{"model": "multi-label audio tagger", "n_mels": 40, "init": "torch_default", "residual_init": "zero_last", "lr": 0.004, "eps": 1e-08, "lr_schedule": "linear", "weight_decay": 0.01}
Rows from block 6, named by matrix and row number. Rows with one number belong to one channel. Each number is 128 + 32 x the weight over its row's rms, rounded and kept within 0 to 255. All counts start at 0. Numbers have three digits each.
# filt: filter width-5 conv, dilation 2 (model.blocks.6.filt.weight, 256x256x5), inputs 19-37, a 5 kernel for each
# gate: gate width-5 conv, dilation 2 (model.blocks.6.gate.weight, 256x256x5), inputs 19-37, a 5 kernel for each
# out: residual pointwise conv (model.blocks.6.out.weight, 256x256x1, transposed), outputs 86-171
filt.124:122114110100102118137133149124112110118123139132130118115132114084073095095156146151140159154149157147147154177183156151126126122124136194186187188192128124129121129153156159156151098113096099106103117113129146132121108110120135138135128132156159163135146161158138122116072098083089097
filt.125:154168176182190148155161172170108085098107097148141136125100148150143158143182173142116107085096129112115162147139109099079072082067073124144150120102092111130106110163160137148154167134115113119070072086098081172165196191200075083080060058110128138118141119148154150159128156135117094
filt.126:132139132150154093114123110129095123115112108161156126142137137149172154150141127133128121087094117103102096108106130126144130131133136146132130135124184167152158165080083061082087082105102112112134130123118114104111124116115146130131135141113112145147149159145129108106088110120122118
filt.127:095086080074071245235206211214155142131123123122124123124133133162162162160102110106113127150135139130109138125122140140115122119105103152150137143154084097089071076090077085098087106127122125135152149146135138115125133134127110126117110104092076082100115088108116109102165187168173176
filt.128:148139128118133162162171168170136142167185184106102084084086101118137152162110078071078087186167167164160157124124126124129111116117127138118120115116162146130122116120102087090093140134152159162194204191180166186187178186176114104106096095184152162129120153177181173178154151163150136
filt.129:156175155154161118132112116135076099100068073129115140129121144153162153155120114120113118144144134132156165164159178174118118115109101099103103114125122104104113116064055047049051154152165151146106079100072076174164170172163145141144131127086068055067090159162150144157195185188179175
filt.130:105095101095097118124117139136130117122119160206203190195168086060052075087161167146123121115116115088083139148123107098169181162151154092105100098116136139130110104185167187170150100088063050073161161182165174092095077065066182189163150138099110096082088138130116122098038067074085080
filt.131:119179182176142152175161174165189196154175159133114134141124046107141153146117068103108095149148150134122129119126109113162132144151139124095114121137177138138107100167152126123105091118137137134168147134142135039075124123148168151159159151122116101093127102114131135144165182159175182
filt.132:124142128122127117138126129155103135117103131119130160160150109095092068076126114138122111157164153138137137130151168154102128124121112145170175166189157177174172164116143145149141135146152135120119127124127128149122112102106113130142146132147141134129115140140122118133090096095080063
filt.133:090092083098094136160157157162116131137152142166171180154151202184164164167193175200162149124127141118094117105109099105080088117105084186199194181169039046073069051073085116119114107103090080079138161177182186135115086103105083080084077092102105096083096132129129125136135159126137134
filt.134:151126096087073180131077111099215176126099054092115117110112090098111118120054061052058108092077073090144132128120119129168158128117146106102099119157077073077081116114129114092098100102090087090165144130105097074088114140153139153146132140143138127133171093112117130141155137129117105
filt.135:126129123124116158168179146129101096090112074150159151139145094094093103108153155124111125105093088101113226196175172153092089065064097150146142141133113139109114107157141166155152160146138128140088093108120109159153153145151124116106108120136127136139135127128134132128174183211191149
filt.136:146156152170167084100085097093157174163168158101100134140137113128129111117109094121124136142135144169166128125133154162169167157165179092098103134141139135124149145138133133119107136146148166159168171189181156097118122140154173179185192196159146124165167083072069058076093109123154143
filt.137:176161160159161156150149157175210194183193195140132119103078140128140150171109116157140104171145145136119092117105076076162150151157133117115114107074139130140127105087102097079083137113129112113113139139123121085092089097125128131122116112110107119104097088104097099132102101117079095
filt.138:119117118111120107109116144150115113112135150159175198180158142134115108147164182186175154072076084077085159159171143109134124126152135135151154137108119116124125117154158155167154138146142126114063060066065102106109119110114144140138143123138138134121108127136135135151077109122110101
filt.139:143144155141139123134140140148112111125124143139133133127155130121138120118118129121113125124173167149150104108094112117169200185208187188191170180204167181184188172125104134127126130139130124128156167187181196108128135120112178184176196186156131134131109105118113107092121135143134150
filt.140:124121106104098175161179185187173178154179162121133133125139068091100114113180191190158165156175167153159181175160137142163169153136135135127139122124119121121123101176169175164139130133106094086187166181180193143133109102107111122125117117185165146122095116111115112117178177178187152
filt.141:079079095076087084094096108131083099099102117160178162163140045031011023026151164124126112133157144134130199178146161167197207187201229127130136146135193192197173182159157173175167164142107133165079106108121112112095093086092165164156173182159154151129149102093076086100071090081114128
filt.142:075093090082074150169161161172092116163169188159154162191192167173165127110128125102116114070109102104101137121091120120095098094103147074098070065071076088078084088161153150162165141132129123133095116134161166141141119070043118118109122139075079060028018161166155151148091116097087080
filt.143:101119115101098104120114121135123124118114117148152118142140100103109097083102119108119120114131148123131125116117120130163165145143138177174157170190149155152151139113111119123136142126124113108116132135129142081068074055054136139121137142128134151151128084087078075079105107130126141
filt.144:123124122113115089087114114119131144147177185141122110108081128141137136126115097072082080090086074045043094097108107095113095097105111118103093103101160163139133126105095113132129162169188198194147157148144151129134152129128129124136143135113098100098108162152165147147072069080100104
filt.145:132140127115115133120136130144140120135117119134155160161160151139135135147170176145167158114101109112119132134131159156171181190198207148160141156145098120131125108160164178176180128125128133146151156181180179126113106106095182187197203208124112077055078171155166164172118121125152173
filt.146:115131115113106190190166168170130135118116113136127140133120121128095109131099086123123120184178185182174140139174149151152147143139142127114143142142081087111119097085097106108096101102100096093126117128149146115115096103110132143138130124053025049046049086088085080104133128152137129
filt.147:124113114099099120121111116108197199191172150135132137145164135137121118142112115101116128109110121138138171169165182181076075101096104086082083075066073070075070063124101088121135161139142152143117138130132129184152155158139080079095096104108104128125107166156155151139095079083079116
filt.148:127144106098097146143144145125123152136112134183195205205215096074014027058121116145155143131143151124114139144152162129143149169170165177186175173161151188220225221188168177171161122102074072062137141169154174105063043044043152160169178167205216179162165077073106121133137103108132124
filt.149:146149135137155114087106092102058031041029030113115148135125136137138138124108115111101109131125125143124103116107102113118115124128117113087088069075127128128120117140151161153167061074086083095133125136112111136130146162184108108095103103160161146150186123107099109113140126133103116
filt.150:086081085089118152137137130125134128133125108067064075082115131150161180164143145142158173156150156154155094096109105108140135110111130144112099117128090080055057099067097087093101128129133132152150139129115108122124126104110086087080096094063050026050086134151127121110096088077062062
filt.151:138129133157165120099073088076151134124140127105102082063079106112122131141096098109088078059066063073065098085085078077129130120104108001002000000000156171181165166146140131134153128108112124137123130118123105106097120147144116119120111121147163148152154113122143143141053054063074076
filt.152:153155146137125147137139125161167148156155160160137104111095116124136146163123105090098071112111090080068118098093092098104099097100094135127092080053092111104097052114086109134123138117108116147194199213211185090101101122132127120122123136088102114101096098124149151161210198172160166
filt.153:195197181170141111109114121108061050062055073126148139149158135123126146164174173155172164155155134138109152161149146111082097124118110165173147145114134133142140101152132126140129132136137123127123125135141126185165185190167101116132129114140127117099080161171186184182127096116116091
filt.154:134135153146153121120130111107126114105114117136137133138136131131145163167148144138146134161165174158159090103098111103094073064065041068059065082071120115094097086101100101110114093077078093098168166158158152142155163132152000000000000000079086090084088090091101101093120122116115109
filt.155:142157136145152087090077079073066064091080055175166177151140176177137155165141162173144154152171175129150118097110127133111115143115119095084091072086109127157128123158143154152135116105106120108163142125106086166170176189192132133144138137112108113124120132144150145154143125127167146
filt.156:152136125135113165181169155155112104124129129169164193156126173144131130143136138172110102149138144114096137143151127115098123136127109169175172135112058063077049012170170169161158101092101091069133135148135149113108108125116107116134114104104115107084109072090110092096091108099103088
filt.157:106125134143130153134120136143142125138138126115121150147129122120138146136125137174180184048032050084100131145144134138088062079092084120114141141147123123135150150111150137152129084099116092094095089076105097121117111114105095091096099086118134120120116126120108119118168157154137143
filt.158:150127136117135161159167153164156172179137118088118103116141183178190169157064085047065077122125113118145044058047051052100106086114135083079053058075097108082104107091118121108128122135150155136141148163131131105104133119154089106108134135088080107132134168176151179169133140151132123
filt.159:131141139131133092103103117131094060059084094075068065081092106120135137125098091084096078042035034055062123104091106096112109110103114012021000020018130143112107111140153153153141118096104096133110103098115107124133152136140148127125114135133153147120124123130139144148112123095108100
filt.160:080087094107117100117143139134121122122123113165158185188221148138109111098175172178180186118116125150150113114117100092111104128155159116109115122113133117134157181133145164193175106125120107083172163171195174119111093104086061066079083078058081077084076122127108114119074087101094062
filt.161:116090094112150104080063082077126108086062046146156149151150115130141171181148163166159174135128116127152151146119111100128127110112113138111071072073151160161141145128135140138141119118103110118135134131107082121126150173184110109084081089155145150142145131136145170185146156142088064
filt.162:143137109104106159160154145152164163139109111084070066080077135129116097095148141162172164096092097090110122129142158174131133147150141130119114138144121098099124133122128123125140126138140127121159151133130133098106128135128136116117124121109100101137180131117121122124167165152155171
filt.163:092065046059063147149137129143162144145152133106104134116122125112097111107091107129117130092069056041071139146170152170087086097100099130111110090125110101112110124110121145140137137131136137125168172169164138081067087105103156148149143149095074074100091136160151153140151140148143159
filt.164:195200205203218133116109100092177166157147138089113105094076201218206208208154145142134149099099094105096130099104112121092078082086086117103098100102093097115119128161117107102131191184167161164120131137113103194183175177168121125120112120105071092111139135142141134132164131150124136
filt.165:158156143133130146131129114095161156142123132130116108128111087092098097079119119120136132077081092088076159150160168175122115103098103154162159160155156144150135136111099120113118161154148159171115127098086102146162165180185144140136144148178163169155159143142143135125182161159145151
filt.166:069089079088062100116122141123084091082108099182155148129132114115116133125142125122102114133138157144138096106086071088171150146150159130121122108120186183172163179122088094093103075084068064070138134126111115061086103101089163151136130125132144141143180087097111124112100116087090109
filt.167:089086113129119030052055051058106135127124111177191180177171102110124129121123145139136142120107088087114140142124119098155158120125139115118095109120172161150145165131138164142121120115121130122100136125110106082073075089091118127115115116166156157154154109102113121124105122105127141
filt.168:156165155135133083082095084091100114132135135136120142106124166152154150151152143124129158117133119109111137138123135151084081106093096138126116116121151144125112112097108097092095146154156147155123130145146148168174166153168113108116114115148165153159170095087072072079175198161154151
filt.169:236238198192177147151146155130206209187174155060080058057065142155156161143083071071076097181168163159171105094119128117128129101117110123103104116114109097067072073077087071067084154153177193174125134118119113167167168185168152157149152150145104122140130154161168185185135151177197145
filt.170:096119117122146183172168171150140140127112150122101116125119127158155135143153132149151142180190189190188196196202186169127114128140138181199228231214079089096122110132107106115104146160176145146170160139142151204202203162163147146148152140140165178157154123126120104101215245241216192
gate.124:126128128119107183198175187172090113104101097192181166159159102100119116141085075093105108175170170181175147138140155131111121125120106163158153156153128133136119124116133094095097130126131149153154146132131145131131137140153173173166172157105107102085089151157165156149185197185200196
gate.125:105105121140134172191188177155147139157144152088107107120124119118126158142135132117113134137131133129148158158157160165143147127131153179170175176185115097089094111076076068074074126126139152148150131140133144156180189206189167166160159168176157156154150210215200178163185179173172170
gate.126:144144153139152126134144148165114131151140137131137118128119162168173184179167170162181168146186187177172158161177174182169168171161159112135135153173127126111106110141127117106106144133138132139109114126121118144156163154160135121115121112198189178172189148140132151127113108107118137
gate.127:184178178180173117119137138136152151156160167119112117124137176186181182158151162143144152158157171168186156166170175181141138154156178094103104106107122117111101123141162161166175188200202214219106115100112121176173173171176146149151157162104084092078083140141130131136100089082092102
gate.128:075072074080092129132129135141123114130127122114107124135107127127132140142176189186186179160163167153139162164170179179175178186177160159157167155156154153145126135165145144147143109114116129131149140145146125107103119138140173167173182183154139146141157147152156178176113123124117128
gate.129:148143151142119124137130115131131128114083085064073061080099121121121130105188171157171209137127126112143152152152149162096102095088118142141124113136135132133119133091126150161155119118121128117113123126112111136143170177165109111116117120114126138131126147150154161151142146130122138
gate.130:118105123125128099095087088085110097093080073158143129153145123126130145143179175179185170224213209225207146147143147146184176165181164130134127145138180180167178180130149165167144107101115121126187188189178157125126137139143163161165172169119135140155153138151155156154115115114129141
gate.131:074104139127108078084089111111107105114120122212180161136145146147172164150183178171135124188164156122112148139133132126133140130126129127117102100105187192156126124150140132134139170167159156156157168158155165130112115125132126135126133128136139131124137115113103098106108137135163172
gate.132:175173182173188065106108108084106121112108106147137121134127172177180157154135125111121127088095103111134155118125122120104111107111121140134109110122151141139147178104117120130113234232230213184117126108123130180200206179177127137145142140197183175157167122122138134117203204190177193
gate.133:163162154158157131145146157168166170155172171132145152149144192164137129109092089103116103157153155177166115135140133154112102112136145174189217228213121124153166167125120124122137165172173169169095096109137148137132113141140106101115121123156146160147163111102090094092081086121131116
gate.134:131116123140146139136120141143101112102130132175168177170153147097081094103130141158162151103105108137135085110116110090144155160198191126135144151144143141167172154123149168160174108113128120115190176160169181152133120115124109118122134130172189189156145163143126109116057076088095098
gate.135:107100106116126159163162183193071071089113116119123141149120125071069103112158197207158104128162163134094197218216195172105123160143098173196198180165129170191153122167176160145139160151153141131058068081083073182125116107102120115139129116197195193154169117110114113110122136106087089
gate.136:139137130113117085084094099100144131119111105110096086094108109106120107089145133131130144187194169154159138126117121147146148136121136117122126137150171166150151185200187195192216136121107110104155165146153168105112112111109115107107103118231217230222214134127132136133114108091097111
gate.137:114130121116103093086101096099030063075088098144130113079084117099103103090183179160141149175180177181166182180165159175143146134135148150175177175175210221193181177114133131126127136125116120132110127139146146163145138156154161152143148152154172177168166123112122133120141133125122124
gate.138:108114104089092157158157118121150153144134138102112108102094150149139133150093111126132116193174164151129125138138140131167166171167164121142127131119115118123132122130159179174180129125126135145153144142149160130106113111140161168164169166147157133129110128132147153169127117104104128
gate.139:210209203183181154164161150125129121124112129127111085085097188165156150159147135112124133158160158131146147136136132122095096090101099136133132126132104098108113128092093084103105184174169169176103106108125137204198202198171150142129116112111135129121133164183174148124176156175179168
gate.140:095099108122135135134141129139136087094086089122139142143145151137160159153173201185192180158168167162155193202210209211149157161131120178205218229204133152162161146084097079075076117111128129146152133125122112146141174187197150160163139135184194209198193166143143130129147179175193185
gate.141:146141126130127171153138129116120135093101107097100110111117112110091101115136147148160167197191170155152144166176174156159170171170156158164147149159166179171169159133152139151157096125147150122159130101097116136141143142148123148165156137152166148159145121122149148135147151141174150
gate.142:155136114126130193171167168166121122090068080111103103093104086089081106105089078089102112123103109105125201204208202206142130136142149159128140139146118116113102117150153131133136147139125132140118133120094077135139148174148162172175172182205198183169160130139131138132143124120127141
gate.143:106098124132146156154135145181177165176181189121124112123103108121141130149146145133173154107106108116123108126125123108185186178167148099099096113128186167155165138108117113129110109114161147141185173165169160114135178136162152141140129110113125137128126153142151138129137145153161162
gate.144:160175159143130237227200191194169172170180190171169161165175074087086087082100096115122116188167161149143191184182168182122102127123142187175168167159115106120119111172178184184178076100112128134206177173199189115129126103105117118133139142086099081080073120139144152147151139131140133
gate.145:087098097091083128117101108118148142148140142107105103109105118113121106129155145157168168097098093107110185165166194194202191199201204151128121143137154141147159149154154150159158169155156160156084072066063071095120120112111203190194198205201187207210196152141136120131137115119121123
gate.146:130130147128123123124099112117127130130123113115102089084098113123139130125137143144170192169178180158141187185171202205101105103087099169177174182187150150133118118102093090076093110103113105111147147135127126175169178179171141131119113120176169159147175161151137135137167162150166162
gate.147:135132111093086110099110109092081070061057046116111113112123105106110101104127143168161175104101124111101158152159166169121132140154134131121121106105133139134111117133130129142163115107105110115116099077075097154145142131118141143138147143099102094074075128135129130118164142150137135
gate.148:114134138149150143147134125123150159141133123158157159153136123133130106100137138150142141153175178192178142145163172175150143130121127101105115122104130137136164167196172166168180130132137113118170164167168155133144156135148122128120115133122121140149138181173167158162128144171164162
gate.149:086097107107125157171172174177084109100093088187176175183189139145158136153139115114128147158147143147159148149130135137077066066077057155146145170168083064073093091127127113119124111107119101089104105101070075133144132122119098089089091081091095106114104118122124118110186216204184168
gate.150:085095102083068136137124124132132121114132149110119116121120142132104088083111125140143155120108122121131170176173193181152157167193215160175178187185129135157175163114107117123138135133115127117145137138148165136137120109085133137143149157155136153149147129131145149160112114115105099
gate.151:150156158161174108123130129141104109112110130122124141149132109118117091091107098100106081128139130127125172169178182165104106103112104134149153177157168161149167176097089091079081171174181156153086111100086122190176180173174130133132129123155156178173181110093088080080110123128146162
gate.152:125119136135153049097108103091122155163146164149189180171175143135135142146126147139146158150146125127133159175163160150128152140138123112153149143146151151161136142132156155146150197187189190179151188177163184165130104100083129130133134124152127140125113126111104101096106107098122131
gate.153:137120116105089116107109120111094092100085093119117114106122092090100089068127127137135142164156141125126225238233226217119127137136139178170179169165143129140142129122120121137135132153158156141135137138129143169163169148142155169174177184155148162172146121127148163170160154150160145
gate.154:118117134140153156163159158148113111113102099085105110113114062070064069060058085093094093170173170184204089107144145113107120118131136142189184172175126140152164171101105125117129099113132135102107104101114136162155161171159074096117125111166187187190200136135133136133120121145155139
gate.155:110111097103104130118098099123052049041051068156152158162152116128125112104177182200203185149156147157157141146148150146132129135141132142127131131135177171182184189145147146130117104109107116115146155156145139116124126142131127122127117117148146155140166126127113111110121114107112122
gate.156:138159151149132138128127135134162167157156145166173183164141117134132130128155152173171139181188195179150121123116120115158147161155146120133139140145174173194179177147150145152133117133133130125110111113127122134101093094122123125126126116145133129138156105100087086075057062077097137
gate.157:149159171174168125138142143155160157143165166124136146139121170182168173160080123153132113108139183181158146159171151147127140143134121089105116102081100125139121109137141128117125171187187183169152133107126149148151184189176124137130118105134129111121146151144145158170103115130103110
gate.158:116131124120108080051055062092166137115129123156169161149166134141153159150096118115119133102101113109128123127132125132157152161158162110108103100120132146155145142045063073083082156161169183169156132101112120108102115145148148148162163155121119123116124149166184192184114108112115124
gate.159:119103101104083063071069076069067078055044056160180171168160151155146149146149161184202201171171184190184137148163156142133145141147145085093103119112107114123136147121126137141146176169164150145137153135132151169180173160143119123121125132042062060078085142143146149166166171170160149
gate.160:049054063072068156153170166166060074115104107123119130123123065070093097123146155155152167156158138140147194180176148152160167170184179172164164166190151153135139143145144152144134111120142120126133128131143143094087071093086140133143137130174166156149151137156152128114146135151171196
gate.161:174166155145133111103099093072127120096084067093095099099106121136152150139133122112106119107098072063071106091087093102141123110082095129130124114144213200168146145125093084082079191148127124149118115104093066167151131130139165134122108130136146101105133184164178176177203195164145153
gate.162:150164149150143110119141133129141132098091089106105114107102132156147156145149118131123114149131150166167111130145128135135132125129114180158168147142163142135141126094078091088092128173176171172132115093107110145185194189203122133123130123204215194204191149154165190199112128153123121
gate.163:161160159146155136130112119095157142109118117129139139135146126141133127120113129130129121120118119126120157148152178195127128112127132129122121133136123130127126135101103118116093146127126144150162157153147148132108122127130188178154170173163172172173187141140161154159173172146158157
gate.164:114126145137137102100117103098119100121104108148143153162157112123130135145155143158158137166156142153144145135124127119185179171171159081083096095091145155167150133177146147158145106115128123114156131122114128117135110129132120119112118111153154143139146101110108109116134153178182170
gate.165:095112098087081125121124132137085094115114107178170160151142119115110093093148144125129133102106096106097185198198214210156142161170184132143113112109148150136151142117115127151138169170171150157071073078092077163147126127122206214213201219093093094117095204193185170185108122103117115
gate.166:089086095097110168162170161169145138152142141122119119100113047057072063081132148139133135132133166184202126149153153132162150140154150122153163171174153146153163166115116134115106088095109092090126120131119108121132119122122158163156156146145169178194185182178187185189083117113114118
gate.167:092091095101114126116122120145054069065077084139145144140130099116106111132169180172159155097105108092091146160172154147164168182168173095089084091101161145140122132211186188171157112119125139148130134132121104113129144127125188199207206195119102095081080147141137137147078086083091106
gate.168:140138123114099160162166169161135129138145143190184154160172100088082101108123109093108131103100094108108134126126131145149138136144148098099078074081125121112111097222239221216223150135123127138143165167174175132125110133152175159157156156083097113114100148145137131135106108091088071
gate.169:120122134141152119145151125139107116108102097142128101105074164145146147155144158151162114120140148145132126131129109091106142141147130155157162133111126136149164130163180142148161216213180151127138127132137135160158153143156125144139132115168146144138133157146154143141150157153143135
gate.170:156152163154154115117123122127096102102113107129129115111116153156160160157146153134135155123117100106119177189187179172098105091095089114121109104084112104079082088154163147156181202207218204195090102086114110193184186168166132133124124113121116105102098136135136134124158152140149150
out.124:143159122098152053122130113203150124129149131173136123127111117116128121075159083132104032112074103109146144083154130084166129143101167166164118125130093082175136129166136186149102116131122077109062149192098114135089170163134095158128087101117121154110102166
out.125:074176129143162149165102130148110154139118138143138146180159118139200180149139154076108095140121117207119105121141153126141120129068151130123162129133123140099144068152174115090119102137169134125139147098080202119118099178138110102117132085145119086203160147
out.126:081123087151146146152069105212165157152168106109050142105087161088109137112132133103143108096170116149145039156127103137117137174123108100126093124182157138123161142105088072088154117120155117120147152076112157134114110109083149136165120117071155156129113075
out.127:141103131111097160165098191114114172108133121126155169161162103082133086169095097141109128112158144164161137148067184174110113208141154116148116174104104134171125161111111156182095140175099041125106147065187111128124088126098187174135148100120112139145151129
out.128:186152163153125173135128124116136157059145126183109113113114117100125098177140088204066063126132188061084204146134101146092168091163157082183154100134151112133116140123105137169053145113143072115140170108174124089080176191093167145171146120138134177127154060
out.129:145113072099130163092145125122047134121089107112097132124174143113166106100152151086131072131113142161097065105129176173128158140121142125167143155100146116142093142141040142111112096146134145086130152114179131112124095131126161094107121160165132088144147082
out.130:065088159070162117117106117123151156085117138095160123129117073132160164122144105117115103082080133110100138155131097164107176124112162128187104115117114181067142129166098121098147166143134147087113144085183111125072079107106139185101100129127078130142122128
out.131:125088124136142080095172079108215133145118144103149122106149117181080116133116194107091189139101156113140105230145144120132084118095123144158086143179099140151123170163152109100141092137153180125150113144160125131106106185165163139145080076152145108108147112
out.132:120109150140134095090173153130064107125098161093100135076043141074135097071084147181131117095128079115128086139118122144105125149136119116087150145126163067094105096202082089122173154094148161051095123177121114120189126147111163154068142089092144143108110085
out.133:128114102138145149155111157148145127115103096144126108100142089096152120126140124174160093141120112092140115110106098086136157112109161132099145117161170190081163091133166109069129141153104138117077124133072181149187141139110118169081133173063111148134103124
out.134:105127112109117121117135087114158083113142097141159161141129095154088153159141080097067115139115129176156143063138077111171154133122142132137113116121094116122200070109141136207136210128082112130138128124143107132074115089105071125130119093106094137092112173
out.135:183123157083173137123158121135094191115094197168074080077157147179110099197203146130123156162105143151131181120160148109085124160108143143138151147086108066147194067145069188118143130130102120161151113139123124121031129156100082130127116160127139131157123078
out.136:165106082170198119126142087136122132097086051137130147165122079118062132171110091138111153140151075111116160109150141062132097131103107166116122120123125136192124158123154148151129103107161126138112111143131100107151073094190141138169129087168104122103131161
out.137:146109157106114064070127103101149118068147184088193108117054082142104124116102128102103087150096111171130115076119052109138085166146128120119137184146129070119120050099072132144124127122135141122119082114127071106126157173133111164079058104115160136067130106
out.138:040146136158155119126120172168106130128122109093195132105122157108123120072088153078091130084175119167122104122102096149155134157138068105095123115150114180119115154093120099157150121147114165126192140136106151135151092114131138118101135143139115101174171162
out.139:105148151135131072128160089104171075115110162131170166119106100080169146097158119074110122092146114147194082146120118101142101161095146176130140118141103146160133076087131136169164082114074134131136148115141136188101113109136102198128125120102140168175055152
out.140:106126127173115193174115118211105135107152133149148104121124045138141155102089081115113025101125138096119122093104074119160176078142117091126106160131150148074138123147135104155119162041152096101139140078123189099086197132129177135083158110130084103131140144
out.141:116087134129190145165162108131116124185169095148051122107109155137056102142124132101075156086175157095185124174108130094111067125143116121165124111164116163075139135140107139066123119112102118098126135136150077137078157097107167132134149106121103110155095100
out.142:139133077134084109092104141106128113082179079140075125101103125130103129174124042127131157086087135128127143142096089132212148128112108116102133138139159134130160169115126195141118140161098123128128154094139123124105124100073106118096079154142060127082110127
out.143:131126064134132104122121170158119115112180145137079123097079118137123110115126131149160156088184183100120176114094135184121121162215156064152116117129122078152111115103075153110114140090125126121112153089098110126151145103055095156149159193150088138141111082
out.144:115088148105145091146138140183139167156083157108156178126205145058145137138125154113106124144142090197176061152182126110115152158144138180140174108111115163141079070155058092115186120128153162113111126141140126161110139163131111107102161108089137183161124105
out.145:113138173128098130098131150115120089111095148168130119079108121097101125117133119098130095080104109121185128151125122133134136161130134133113112169112101093140145115137120130095104162173145194100174153101127125152133121120099141166110061164169101138090167157
out.146:150119142135104157082122123088193078165185127114104146115158147160119144112153147105165137180162161097137156144140124172124111113105148068087073149158156127180144133139170177117174193124121083147116193157122132105119125138134093115157082149144145107105086114
out.147:151138104151107149192131118059123173082110137102099099114151163146087076147107110112073122141111118115173175110098153149122110114099111117167071156151154081087130120144195115103061112136154129119133114130124102074152128089139144138112106162080136092096160111
out.148:145159106094176130129107113146091156167115080102106164160182135142116115131160160062169115099162120157152104125143148038129124074111136144132147133149152190084164131155149146135169088169122123118161164111129079127104179153181119136160144141165155133231158164
out.149:152111170140112154143162135047126096160118110157160197148085134126150129133165130210110048080140113147175085092140123153145148104148143178099217173079102203142168136139100162175119166135073077149134143089150078139113126131134184177120138095137129088123121149
out.150:163106140136087175216102130116169051116190146098072212136120074157101160131167035181172078137116101063127176089096108196138219153086076131134075147130135094133134160039169138170146151103068084160146129136115097124065123054114149093132096118112107168094106129
out.151:149134143157123126157130144111097129137106138106119149138131147109072142149150127151183149151125082066131135104135097177169134148144164093121138141144148150136139124110038135113108075099154083120138146133136114124183200093122059194141154145164147058145078150
out.152:137113102116100127117081100140097112107085158148121123165168126166111136211196110126125162094068104129123131133145129095121197089114120148121128155106098110120177135124112139121106065149131090159078104132190129146143096111106143115117139095102181151124049151
out.153:150150145052148113113185129082095134121132169037121116100131106150112154113153135109125146154077131112077092121099133121133103059134113087108130056070085136152108135121164103149096106118113163145100076131093105125159149111190102126137150108136178111107109128
out.154:168145170156109120169135141104106126135122131109168146146195100146101136156176130155110119156138136154000172137149116149117128125144168155125155138144156145134094121177119165159117107124125127107158156158106112118123166250097089118122151163177124100185087118
out.155:147122180120127074106146163130139096204191153121134102102147149172062131115126156121167172155162164105116199132119148112140199088076140153160123151120124170189103172171136208147151170143155149140144166128101095147123194190114084155198088105147126159102110122
out.156:089132139135155124089076180102161097092098112137168130093084131102129167087061138179137102100119103143139139113125137176091132144064121124161097096122150157204145153129166099053130170152146182096157131115099100155179070129080136123137128116105083090093150133
out.157:119111091049096115106117127132174123045155065093093125094109147112091138187101087114103154138132124098141102149149099142129125104098115065182095147159144159154116170131169144088088177128082085093075139096146128113085152131114103112236145097125061121057092158
out.158:138072152152169134116152142079161126126139152183169075148108138169216106147137083150116098102083087188116172144170123164161147091098153139187136117086173205166125174159133170195092155092164099166103185118160174125114158132124120145103105148107125150154112139
out.159:121173060125093140150072156157126119124123082071111140118161157137162176125147118124137087098130144082121133120139154130105153140133092118125121092101148122171109192140094120146124140103154103144139106101177125161138125158089119088135135143165134137141148104
out.160:113142145127140113114164130119118109123187207102143124160114107158105112099110068077145048141090120140099135182113135169176158159112106115160115116107116191113139128107144108187100099088148153123140178108090115124075165074111158139128141158153050075182133111
out.161:115129145116086199158128122075057136120068168190134107157155146131221104180157113101124111140108142167092176097118139118110123142105169122159122127081093086060136105151167137154119150151110182160129106103155209088098166091146153149066103100143142135122222151
out.162:100129161130078136099057181132130159156125126120161172141153148093125145154146142112173118103072123132111128145148134152113155126105136146175154139173154154235153139139095154081137122139138097103147128125114102174156103172101135120144101104118083149158141120
out.163:097151099112123135161070151113090154151193121141106153133150108140145164141121091100098127103154109146134114110136085137237122129099100116124156173185147167110152099137087157120129050150089104148098122127105137138120186132133145141130155125187098103161111154
out.164:161102076145115074102147132126093081106116169156125124093163138158070174110161102159095096162109135125102113081149113122157168135079175105099149182117108060082152114095167154185093135087158142141075129185141134073090150081120117143173148119116127129142073104
out.165:151114153161086135104144169119100138152096121169132136117124120126187127134155122195123086131148137107185144137109108140059168113119185090117175138109117070058132077156132097129119142108137137118086122162118225074146140166089096237083113127133136130123121113
out.166:168159167084111081117116139108097132126127143125180116191172093132137138098139122093147108182109141133109174108104162068122112134104152114052176128111100096153163103108174144098100057119157141174154094165142174132074159120149112162107068124179113154113164150
out.167:139101086157076139140122160137192111169172080146099113143109135128153083136120101150171134114153099131149146161074159135152112160161126129152117092108092139199183123155128172111147150153120118117138160126153120178124169136091118109153105136107066097083136163
out.168:156122140184233175126158099187122121182147150176128126080162116206116087119177139148106111117146119114159118133135112140071157174138152089165154120081150113178128111102122163162162122122118105115110162124146114135149128116145112080160140123127155144129147126
out.169:122100080127144163158153077114171110153076209143143157136181141146124137192171195120110139171109112142145130084109083143144122131131124145087139090097101107120135093105135111116157090092173124218105079125129176159127121106175068132117119150057203141119089133
out.170:137129143086142123120140116173129156124134109117145094147172111124118119145099130080127105119118175211092158143163145102096146144159127140171134114119085185132087148141221131116061180139172171108145135149109079098081154138151135107104111151182110149151192129